A small image captioner, trained from scratch.
Model: 64-pixel images, encoder arch preact_resnet, encoder norm batchnorm, encoder activation relu, encoder widths [64, 128, 256], decoder width 128, decoder activation gelu.
Training: muon at rate 0.0051, 12400 steps, batches of 256.
Data: 195000 training examples, 16.3 epochs.
Rows from block 8 of the image encoder of a small image captioner, named by matrix and row number. Rows with one number belong to one channel. Each number is 128 + 32 x the weight over its row's rms, rounded and kept within 0 to 255. All counts start at 0. Numbers have three digits each.
After each channel's rows are labels from the 100 images, of 14848, where the channel reaches its highest value: "top examples" is what is common among them. Only what is clearly more common there than usual is listed. The data: simulated telescope pictures of galaxies. In brackets: how many of the 100, against the usual share in percent.
# convs0: first 3x3 conv (encoder.blocks.8.convs.0.weight, 128x128x3x3, each kernel summed), inputs 0-127
# convs1: second 3x3 conv (encoder.blocks.8.convs.1.weight, 128x128x3x3, transposed, each kernel summed), outputs 0-127

convs0.125:115118092109124120134112160095108100117099118126100152145133086061130092164115103123092120134124098078115080183112189100120105110140103114139033093171112180138049116150142093097154130104154224128120161118177164131122106140139128123128093100119099077129162125153049130072078113136154080182142138165099095159090101124091113131142108126124152159143047079132101133126096137091147136146052
convs1.125:138134154091139106212127132150127146150161159095103100110120177172098148079114134125095108130187123156059122125108147124076119127103108128114174125127129149190196096173151109128109194129114197153127121187153155124091061157093111077123118112106100192153098123125131117105118146124084116159092151111121141226124160156148244130158130135123082156105118126085126152122105111170142156135097
top examples: bright star with spikes (99 vs 25.5); winding: clockwise outward (35 vs 13.7); two-armed spiral (26 vs 9)

convs0.103:124109167125150146166140156111159099124135155134134170107138137114125095147183106053173138146153255133090123198118150110111129114114136203162121097111132120144108136132141129118088148185076099131124127140121102156139146165178120109122095201067142106143148116104123082123110141224149078112123190143118126126105168112101197145109140117098115162110081076121126196139143110148129141124088
convs1.103:130108128072107115119153083116129059129080138129136186105082124114102150131162145123106106105137221145153127138142103082120150113137099194125102106096155146128153115065125138131094189137122065152163082129091144130115125114086132107132092213141129090138118078106130075125137091220170095061096143143142107103120172147143086141068101105098116111083164137101154199147109117175174130133106
top examples: round elliptical (60 vs 8.9); two-armed spiral (37 vs 9); winding: clockwise outward (32 vs 13.7)

convs0.116:161059082114145161148088094115150138100089144103063080096098120116175134150076148049104114111103121106167125118097058140080076079145153153132141112093079206130153074107103199080110118101113119146056106090120095106113077157111121122073100134140098098101141096082106116089071115112093092115118120075080114136058126130101157130125098100104095109084136126098122119130109119119148121103121
convs1.116:098168077144160105116107115148070141073091145148126144059129149089139076163111255152109155121094133131084092113122118106179122118129118143163152093110118098113160066138134198080196127069129126123087244113109155139121111172109105197072132126123175118125158158133119139113075154147105138164127114115112140139143144106135137149116115120152132143164132105078134077117157107136129105135152
top examples: ring galaxy (78 vs 9.4)

convs0.62:137151118076091086069167128081132108129153123099132131124110101092075096183155108091081060139113109123101158065126164102107109082129062081139116121173135093112076124096141134129029112136129125146134137144168109137120116153125143130126113116135136140106119080101110111146083114131131044064122140095208088111170124128104025147046123146105124167133111128112134108132095096159145125104166
convs1.62:102118110131105093090157136161106090189196177131123144098155094143181152083117168082193107107192117078120141152097121139145138095080104118147176160100111139100164106130073130170086114153128087116162080118141068113128122121084131128136152115140089120075126137078168112065183088121136137144122128113100106122157102061172143113162065164188111071115123184097123148114149109142188076137120
top examples: many-armed spiral (100 vs 8.9); winding: anticlockwise outward (62 vs 13.4); winding: clockwise outward (38 vs 13.7)

convs0.99:089073108131085100080131101110150094129148084084120067101045130114111095110102117078122103079110132064112092137088102118087122146151123074089131057147149169104107139139102159109134161099085186067133100128126119086129090077130109123159104076113128134131104107073122070135159068092129052134127123091125102100088142118126123112158148097174166157139118107103121123115109033155170127121166
convs1.99:208152183119150121103098120126127166123100126147104161098042078122147082083118168047146136136144109149128144135170100082100153118138143121077121094142123128124129102120133099118146148092099122115112176138131097136119152128165072098143175120131178136139181093143139146159120136111193157069095117144215148136125157131155138189121111094126115200078093140141152153089061189106090105089188
top examples: bright star with spikes (100 vs 25.5)

convs0.109:115073117115134116211114157112141117168104144152109189074114144104138135156120140096115164206173119127071104186143143092097139141107175186144109164122085130195097111164124148123114123140093064155137111108106099172094155154168158117140108204055173111118106078157093116074128140154113105126127151154110112094085131196142159134116140122119113144130067164148141155118160120100076133108049
convs1.109:097098091119132143112086045129152118108144058141127181146091139120111114104147130106152148067111097161162104126121079087128104091170128192092067067154129154129131139118136108147135149136135084144083080080095097123120133123194061100140095161068186128172126068123121128149161142205127132079099155085113071111130101096095086123120102134067170145154183141103093147117109156121140149118094
top examples: round elliptical (100 vs 8.9)

convs0.75:099124081093121067158112139147152112106112123093121120085132053068208128129105091107035120076116149086128112147123125116126129116133089143128161129111149210121125061164099114085089153088103177121125141138146162146135138094109102153103112147112054116103128135099123123109176127103070085132105068125134118129151106064100140119159107138093133026135149145114075118148147149161174094178149
convs1.75:135085136096116122132192101146142089106096198155096108150122136172132167101121141051156095132121176153128061073106117137111142117172100164132132125162122097116134092119166111121155119155106121110128128109055136107178148136072096040120089140075134156128111072139178083140141148128106142117095104136140080140144117165198168096152078065181135175121135111118126116029100148117098095126154
top examples: bright star with spikes (100 vs 25.5)

convs0.55:122154122121153116125141117057116110192125126151115108147127083107204116100085116108133109120102170142153074188147141090120106121098163131088074111125168212133096151119095122143145140117167129115132119072127168156151143113065118131143146109121148070113083122096071111128116114131131103145111151092131100138110130092101216047142124084153131079147133074139104242124125172192160119134126
convs1.55:085078109111167124118111091159114092142131084109135126117147127148187124137135127145148144155169255133097187134116113158144105117165145101128183136133142132091136099056110151133131140104161088104115107123124140094098119132143135120138141131141131106125118147145152097141157148099165148062119136133140100130162125139111236099148141161147116086127086133171077176114140088060116125048108
top examples: two-armed spiral (100 vs 9); winding: clockwise outward (78 vs 13.7)

convs0.107:156157112083130107061095130142138103094094126108168098131136114143127161099157093093133080138040135107133104130150070094130132113078213119092124127087073114057123152200096119135067171123123102121095102113153115090136172085109135130132100072169137062063153102085131112115124115088136119140112104107137145092118168096116130135107089050148091136095156134149151090115101150134083107105054
convs1.107:102120158120030130105139086156149124105154151179207069093154112091175134137145175122159139143102131157132174152143140142101058117110159133067111093097123149123148160132134128149167117109106083196123158084059100166164168117133123145122110156090149145150095159123124087111160173114106090114113184123112094089114155150112156150095121155148152111189077170188211163131144154152124094166121
top examples: merging pair (72 vs 8.9)

convs0.100:124103138123127135130118148121143123136097095053087129139060100113111106121119099111114104107145132171111132115091071111102093168108091136140176134087112227134136119128071112081132130104137079086067200059137141083081062182132097141111121138076079152099135146152093100057176175119071128112113105101104139146124062086097136102114073070127139143095090113114139098139159110120115112112114
convs1.100:129185084156149136105078137142071140099184128125137110144108111139162113142133201104140176104098122088061089140088150159150168062137128136133157057131134069115156101117132181111133101134118146127106236138098142135135087200115079163089081130155133123136120165134071133100059170164102090158132126153127118120115126176146164133112134083140125172148131122104158106097209126109164123121086
top examples: ring galaxy (64 vs 9.4); lensed arc (35 vs 9.1)

convs0.18:122104130196065112119142099131125156110148156105176238079091189165124107104110123112136135114131121152128099101128107088106081123163079128140090072078109098100140157142121062061060122101106058129122075133096093135112120215129133122109088137117151125110074130131132114117090069105112145141113108139140096103093127108144133092094207103124139072121120115125131169144083087104101118094154
convs1.18:179107148181147120098222129102077111128210167179186160161098186179162141139113115117145089137141144141137106124144091106087234131161143105149167154138154161144115125051140160148107108167115104137097107176067115162092158174147114122120168109144136130073106176157142157112174097168146115114143107092115119164091136118155118172147162109154118107155125123093068103122152077110145145123130
top examples: irregular (52 vs 9.4); winding: clockwise outward (31 vs 13.7); many-armed spiral (30 vs 8.9)

convs0.126:126156093131071101093040102146093129163156106115117124151118085065118098052091109137112089137089144140138112119095132106122075136070145115152157076092128183154107137170153066129124088051110166085137129157109170074114109126155118143152170122097099130121144140072118085131053063075114142178141124113120094099074081113073120146108113092131115103129127132127083112132060155118131156096133
convs1.126:075130122058199078081102077098082133089085120095140121111093123125103120180086120165132133120099163129169124166092110081083157123128111110143164087109147142128108129109121181123098146129105141167157128142149087140118120132117135207145170099087085104132110098143111207185121118214140172121089076099177124148128174117122083141156142095106106166076193139193103135130078147111124136116149
top examples: merging pair (91 vs 8.9)

convs0.32:127069083128111098143115180097158109119097108168143078142098163101157180161086130163114104141150125108097089112135166138094087136122142039091136140136085142156114140104110168093142147061143117113130137050140138061147152128095144123111141096050139125124095153100122157100124119017169131164142082151121106174072070102138112159106133049147084128115117131123135086141159132173092100120134
convs1.32:143158138115157138127108130147153066081135124100123202131151159115095095134158097094103088099175110171147121161129117128138177105098142214124102085094141106136190121112088121150099112090145128196129106108103144152087121158113075137149210224081164129146125132140108112164129145246134113110132089129109109062106126121121167123138148174126145118178080143151147177126125091130136118120081
top examples: lensed arc (53 vs 9.1); round elliptical (47 vs 8.9)

convs0.110:124128139111103109067111076156135178137065071120100128136149106120109151133181131121047111131095083106124140134111133152163091105103125116137063124161101168096092103150106101104071157130110193146118130098150235127152119089159090102139104057132129135102141115091136108155102144079088044092142164200121125119110129092077083124094118122114097114100111107116106140122111137171064071101137
convs1.110:115085206142071114141154130092131181069109141117098122125102100144119123112098109197122170125131168120080147160157149127087057140138153132152180147197110127127110073122155092113136109148075062159147074097098092174111138084148142123118070126152127136127100111139187146059118164070132165126113143135087138169032099139114138151099108110078123113111122130142115114162143061090161116093111
top examples: many-armed spiral (100 vs 8.9); winding: clockwise outward (65 vs 13.7); winding: anticlockwise outward (35 vs 13.4)

convs0.95:101072147117116144105095120116128110096121111091081132120129144113119146113064164098045121136079156121089146085112079154092116090140078131125128093096132117077107163117073082161131140122161168124165135122097131081105086144137105107139119160149077158102105116061139090128128111153129054112093166093128141104149130069000125057077125071116133122115146112152138127059114112125163102143142
convs1.95:092135112151153113115135052105053121076121130165158103117158125118131071092141116146156101144133076137159072139137189146094173148097108112124088165161177189159157120144130126139117145121066116094156096136094157178134135144097163094158097148184153096050120096149174069158121141100102148096119098122107150145107164102216134156114125087137172117118038170098090111093114117120156159145124
top examples: merging pair (67 vs 8.9); lensed arc (28 vs 9.1)

convs0.31:170054122122103142116125114138146098135098151132117126134090139120097112086139146080149137167142115153051105142115155091079109143109128136118143117139077134118158113181134175074073114226058116091125132080113102111123136119091093119195109201074196107141091113119116128114143140177131085168093086105099132106062159124122147131104131089188092116138115108143149138133153152078170135079055
convs1.31:079134181117075156125113160120143165072144084146120150147088121122136116184158125138105131096138137143181093176087103118096154163133164179146134140127094118143128141119160135125126152104105147129122141111072077181133168100103149123063134204160159116116150109147110128046128113255113128132165201151126131088172110188144130135138118115136128098138128136147131163138127042110070153146157
top examples: round elliptical (100 vs 8.9)

convs0.20:080134073150112113124154090146138146160083108105121110137145068087099115078073109126082123147061160141154180095130111136114107163159112138071160165106102148143083107113077094123099153102142068099110159068161138103107085117116120128123111093161078162143165155118120128128133045043085132103103121071123123117072100111091135144163128178095170097107158102165114121116047111130125082156174
convs1.20:119114203137075117118150135150182147194119103105089127123153135131113099115099110133144103097085160109237166129103147086149110080100145151126089146138039114112112100118133089106111094130091108084128084082109109123115096086131111087156140162112146109122186069150151102128112139116172102137153082078121098154081115159150141162134107167073094096122223115124127122081086107074113131094093
top examples: edge-on disc (100 vs 9.3)

convs0.72:096048116135070128169150110046135144109099137117157123142137094101181082092094128077131104095122176129123133118172143149098134130097172116149110139084097135120111124190136148069146138123127112131127090142179134140117155201096104116128085097088121156111115066170126124137088174136137054142143099100110142105100122129116151107094104129014091136137122102116149116102074118193182073083092
convs1.72:122171162123129097087131120109102110152134136167109152137158073120165087125151125154093161128115234136130114203080130160154135131150100109110135127135093113132125098046086172215142144087154113124221134157050122125177113135153119086154159126135117140119100184121170102112126126097148126102102121138132111126188142085155177086152103171193155134132129122165103200104114136144138114134187
top examples: barred spiral (64 vs 9.1); winding: clockwise outward (53 vs 13.7); winding: anticlockwise outward (47 vs 13.4); many-armed spiral (36 vs 8.9)

convs0.104:115142117128112146055114144097106049099141099095060123127132149121143113147118153059177106084086147112130113109117122174121086139108100126144100148162120148075154100230132113067076127153091175077103116083113182126138103110123143140164130128112100109169118128108108085174121145105080083073177084089117151149168140111082176105106145106068082114132168101119113142100102152096172128089179
convs1.104:109123091106113176107153151128091078065187123180141117210099113072169180114128143117107128172147174087116115137196146178118120164094129082112166142127145134122178112116152159176141125128106171134192149125141119090136099126118139147187105082131118146120115172103137145184144173062119089103112188156090120154189133156114144117169103116135212157130190134137129120167116125149107151119197
top examples: barred spiral (100 vs 9.1); winding: anticlockwise outward (70 vs 13.4); small (50 vs 23.9); tilted (47 vs 18.3)

convs0.4:116116109117160076104087111133111110179083085149216118139166079149139125097129134136116166124127098090132139088132120107093041116084109118082092106096152127180140137180155086119096173145135069129127119116073086135060098205136096128151161091083094098079119107078121146065122174138112084131144135134061108130060145093086126155076107128103110074089110127140160125123151132127097115113144
convs1.4:166156115167101084139150097128087110094158122161143241164081175170120135136142151106144115040120176113138092151126090109146113184127117134118155126164118106124147117061173169149125103146107088154119104153055146112058125082116101134109089158122136139071078168118114161153119113154118099075143114071112124111080138177102138106125140078181147157170108157121069120111130085113117150144071
top examples: winding: anticlockwise outward (61 vs 13.4); barred spiral (51 vs 9.1); two-armed spiral (48 vs 9); winding: clockwise outward (39 vs 13.7)

convs0.71:130101097095071060129128087106090117130141154136197109132129103105072090098139143138102138123168080098159108149127138160095108113148092117129064137177099146138118085174156041157083085108111133089154143153129189138105091173118107119111100152092092133129076135118101115112122152123195098161127149068128121102122109087091049103113111088085086180138048124112084116131085078122102093105132
convs1.71:127128130106098095131095086149102134143110142090161152154127123093120108118150092107162101124142070129136082135067130170148120132105111103112106098179172117150105094170134109191102154149133128111162127164148223108136158155106138105117156110114143070107105118072139113155192130104156143127086125038117114137173135128102223066176097040128202150122094119105133148119095130125119149121208
top examples: many-armed spiral (75 vs 8.9); winding: anticlockwise outward (53 vs 13.4); winding: clockwise outward (47 vs 13.7); barred spiral (25 vs 9.1)

convs0.25:138114101106160114123104159105136099071100118146088131106151138096085045112125174160096090146094135151102131125141123137098133144080112074069117152146141134167094169112121107147019154171110131093162099080105092086124133139169102115125090068054059134129129138142091151132141129081154073123119085068137188130144099161125133128144077131121143177142137107129091114131050074132065120112125
convs1.25:145147137123094072173142142143120127156109124143078107105157103141146119128080080120162107157190119095111112150154151115076070177092137111153094108143090066076081127154199149154140147115156122107103096148101119147077059082128111110115122128164209120119068082108152090098103063173174125109102150097164097125153152135163141176134159120105138123043094115131096167061148104118111098137169
top examples: winding: clockwise outward (66 vs 13.7); two-armed spiral (63 vs 9); tilted (47 vs 18.3); barred spiral (37 vs 9.1)

convs0.90:116137125110101127162149072158130116069091105101108111077159098090163120008097117119153130122119119114136111142146193086130085139144157046124127092117123134136093108113096105086132146175159166125107092080111128106143085113114129104124049043093117100095125110105125104125096100086067126083117069123135130097085168104101100135105118116177083132122187095129090094137100153077160136143085
convs1.90:107161108101064168138141087061088175209136104122106105059166121120149158168152097109093180131136152153076141126127180136131081145176113133121139138113118094133156099075125109137171101130163093161110115081143138116124104097220141118097117135116121124118094199172113118132149139161145187068062132141103165144126096140167163123130101074157164117090047123110137149121155172083101135150115
top examples: lensed arc (58 vs 9.1); flattened elliptical (30 vs 9)

convs0.58:134101079076119096096134118133100120150087108115094116101146105082082068121105139086144104150093145110175177112131119126124083151140087120116156089091080124117066134175123143098093117116158138102127154143087121125137086125091131095118114074160089173152135132077125076115108020077105106092094129062116095115099095090110150081075091150094175098121189099149116125111138083117140082098205
convs1.58:167138156161130060122117142144163141157070118101088156110105109155124105138124154097110097075125159080243167134102159083172087076096103104084104148093131123124134131098107126146085068158116095098134142091128125105113081143135114157140156130105103120085171051212135128072105130140132108134132126096117118129053156137081129188123103178122119097115193126153089129087098124088108126090093
top examples: edge-on disc (100 vs 9.3)

convs0.76:143113097101110055132133090139107152155080063114157137080140114087180159100124141092070104185165109055147088130109186108142073118033160089100151129104118137141144120137129130112105134176110170094155118091149160119099117137118057107101127114096095140125091120057156094089196154134115067134096109137092148109132145055063140146104100111136111103120183126126167128122113087129120157100153
convs1.76:105097166135093193127132162095110087075078164133159105205143094118141125141127169137158071080131128142086087106117121142153193098138069141146114120108141050143129146092168078140198122103108107138131161116110124079098122082150173156108131076073096124149165117160092148114122134128143188134143157108211133177117124127195140107187142102118129115138113142117085066088090122137107130074150
top examples: bright star with spikes (100 vs 25.5)

convs0.14:152081110114111137098119098106136122091135122130108103080106058094091115101103123080122122109120124102126085158104145079112082085137093080123079117182086142097081133189125082121061128099124187131100142134208150110104099157128111119101109133142098070118161115099037106076073154116143087182125113141103119160106087107066115112149126088109123147076062124110100124111091128163106113085064
convs1.14:085115161079104130209076152149138144135135150118128126147152188177120071147139143149094107097133157141085099141087107126085134117100122140141159102123088120154120112195094092155129179144190200118112205139135153114104117138093100102128136093135161182153166162138124121102159177122115123188131149151106150179120131167118218112124123119158069122122069124094153170116090085163209150136090
top examples: two-armed spiral (100 vs 9); tilted (69 vs 18.3); winding: clockwise outward (67 vs 13.7); winding: anticlockwise outward (33 vs 13.4)

convs0.77:167090129106091111181099061142113081136136148121134114164121183161106092139093121183167104115148125132154116076104105085140087179133140107026099110123122135084112136195059098099095108126134130075138175100144126108105164143195163120158100116095126125146119119111091120103107145075098094036131148117138154133103160096147161158158174123082107148128162061164134100108082119120171084129094
convs1.77:132149091145095105098143142129140127136105111106130156090120105129141160144090083169124149135101151089169108137069147124134137143162082112108110132090134127118098106107162153173119087153083162089153096153136158090139101130191063123110110144091104123229070151110121103139087111236123172105128117114112186132128160123122135103103102103108116101202075143097110112065114131127123207225129
top examples: round elliptical (100 vs 8.9)

convs0.88:078107125104119030108122124109105124129090083151141129109100106125118090119115110104120134154146163110126116089090130100156111161130171071139140092102083137130134147194072144095055128079141109117135100094150147119092122184130060135139135090109106172116145137090126095112157089114151072150158182113060100115133086046035133096144130185122148126163125125157142110116111124131166050167169
convs1.88:124145188142165104129143040104123104107158093105135152086084116109139066099154188143128108106115105116106130202112133159083088123146159152083112153116146103065143096086086140142134128097108141103105149154114110156165169090109106073144143096059099186109096074159141105130096137156122142127157163081089125087108055067066154110123081084139114118131091186118123121161064103143096146115102
top examples: barred spiral (67 vs 9.1); tilted (62 vs 18.3); winding: clockwise outward (53 vs 13.7); winding: anticlockwise outward (47 vs 13.4)

convs0.22:098146128120141136091146147103092101083146171080125166078136140042152104097075133142099103096125086167101086084191128124105180123130129120087082149124103163112056092129164188125078100141101127119161117076166117094094135193128082129146129116074090121082078142150074144097153141130193098080119115129140082135143101093125074126076130110100164153130155060106102132147082089145101133118144
convs1.22:142094104121073070101088088159134130081147149140162093158106087160116138086149125077164112113154142119134112075119104093105101143129126146091093141075138073117134074163148104143131103128120057122084060104113099160102120119077101050140143189168134133102147151085160116139154088149187084157124128145066144117163120173148161145122124124097121116110123152135091095057160129094045097200116
top examples: many-armed spiral (100 vs 8.9); winding: clockwise outward (52 vs 13.7); winding: anticlockwise outward (48 vs 13.4); tilted (38 vs 18.3)

convs0.59:111126138105166081067066108055095135137114091124151138109109210097156109121115141089093170117072138090098122101122071104124055122075208114139096120085177075119140096189091156097075140139099153147109103097148103099158168152080107160170103150109139087119159123079128139127140080130056091165158106101135111100089114114109133139089156144166138122095131130117068132128094092107102135149104
convs1.59:146123156158124152172139092168112075051140109172224140153100197120113148118158208136151087201101149134180152118107133137060152152136223124110134121121129131169145171142131129189150158113164150088100124149061133152155135165125107127118157150169155141113100143143142125214129140111163135136113123141084128110127159163108157157078183074098131124095119163113163137117095162114119138153142
top examples: merging pair (68 vs 8.9)

convs0.82:156068129178138109064118098110154114126135105117129144130140130114108101099114069128076124122084172104064119098083174105135118136119114142095161075167191117101103111106042107074072117149119080077148144125108100048083142157118078125145131101099110149125090108069139116092107075120145092191110176094093105109107175105100151136097145113112153108136094114124145111124157165150151172101041
convs1.82:090146144164108097139148136130082164092125117118165156172138113126157086158121103146133086088105113117144138116078120108150109119112056153109142143120221117107092113120147114123126090170128138154086085135129137155140105137166081135076203146152148158151141135182127130102165122255092061089107183146134134202126128147135090107109129128127076112116117140116135156099102097139118152130116
top examples: round elliptical (100 vs 8.9)

convs0.30:102154067107059084104120103146087076166098085102104111096129088082174101094123074138115086160098153104188144085137150120102092126105128142132138074095129111121112115164121059090116123129131189099122122148145147108170076131118119100145073106069056138136149162137132100174095058076114078120127089113097124131075118127095115091087117104093177112096147107147083140101088133092107169066127
convs1.30:109178127114121166144151101117039140165138164101094102130162122129137123106147091135107117107106193087177097119130141136194165090093141121107143128119137131130136164097111120181156082191140100216129129081091117132153129063179146117183122133120104127086110116156144159213146130184090182100107081139190111134163183078119127132132112147157133095105194122147099121133150151092142138160197
top examples: merging pair (77 vs 8.9)

convs0.83:107100106077106111133119065143120142139097099086089092120199103127099094113104145046135123116127147166165156083085081164110099142115110099086138129132063138130157112121084185091100151104205113094125100079104119114097096110108117142054056130196098165118170140145112111077132065115122128100132112063106112109101083116087136102114086091100150088114161132120092118127075167113173116143130
convs1.83:100169128108124157129142104152183139234118148118124190119135087116143119127155159142133143108153166112210168119146157080252119084147100144112111128106086107125136129088117142119129106140184088138128214108093124134118084172110135112124091126090156167158193176165121105117132112174157090113134133158163172133080089123090129107168121109097101124099172139102135127140159171078145123124078
top examples: edge-on disc (100 vs 9.3)

convs0.27:108116136150128112101104070085105168117177113111209098129071167077134097114094139134114118114111112097125114061138103119117083079138097097142136079114078141139125130158123108173054126133111058126107131141104092098117168112115151124112121150131193103102090109078124102051092075152109112213103130099140110119125159063094154164108214116182101108146114093122139109134091109109091084120159
convs1.27:108154113225099091155115116162100133053182108155133183123066175128161148134162144102139139103086173113126130139127107087066153129140156120109169063143063142130093155044181122121177166137131131138096149107147111114088183149100091153139081109151166138177126147115119122130097138107110084077129108054093098134100147137143105157102196124104116179142083147128119175113127131117124120162080
top examples: winding: anticlockwise outward (76 vs 13.4); barred spiral (73 vs 9.1); tilted (55 vs 18.3)

convs0.66:115105136101143093099109151160146142140130146118164181074117121089079079174137181093140150128190120135129145131048164102143086128089094120106104105135092156111060104066136111129091136141130146097155115113124139135094141150164123135115107098104145091102128168084115058117153088086152057176071139109079017130120172070062103116097111136117135125169136146151121107115151173073095124118142
convs1.66:155128114097135139100124138087121136179128139102169098139068160102088120139100146070158134160174142158106100102174128085135114126126127058097159127131172068134122115085145080158133130166115150096096148180155129164120100106124077125195161084184111132060098105154152148119081139065078151110109040084101115154153077091130138154182133141097092119087111156127137081133084104082143054123122
top examples: many-armed spiral (100 vs 8.9); tilted (53 vs 18.3); winding: anticlockwise outward (50 vs 13.4); winding: clockwise outward (50 vs 13.7)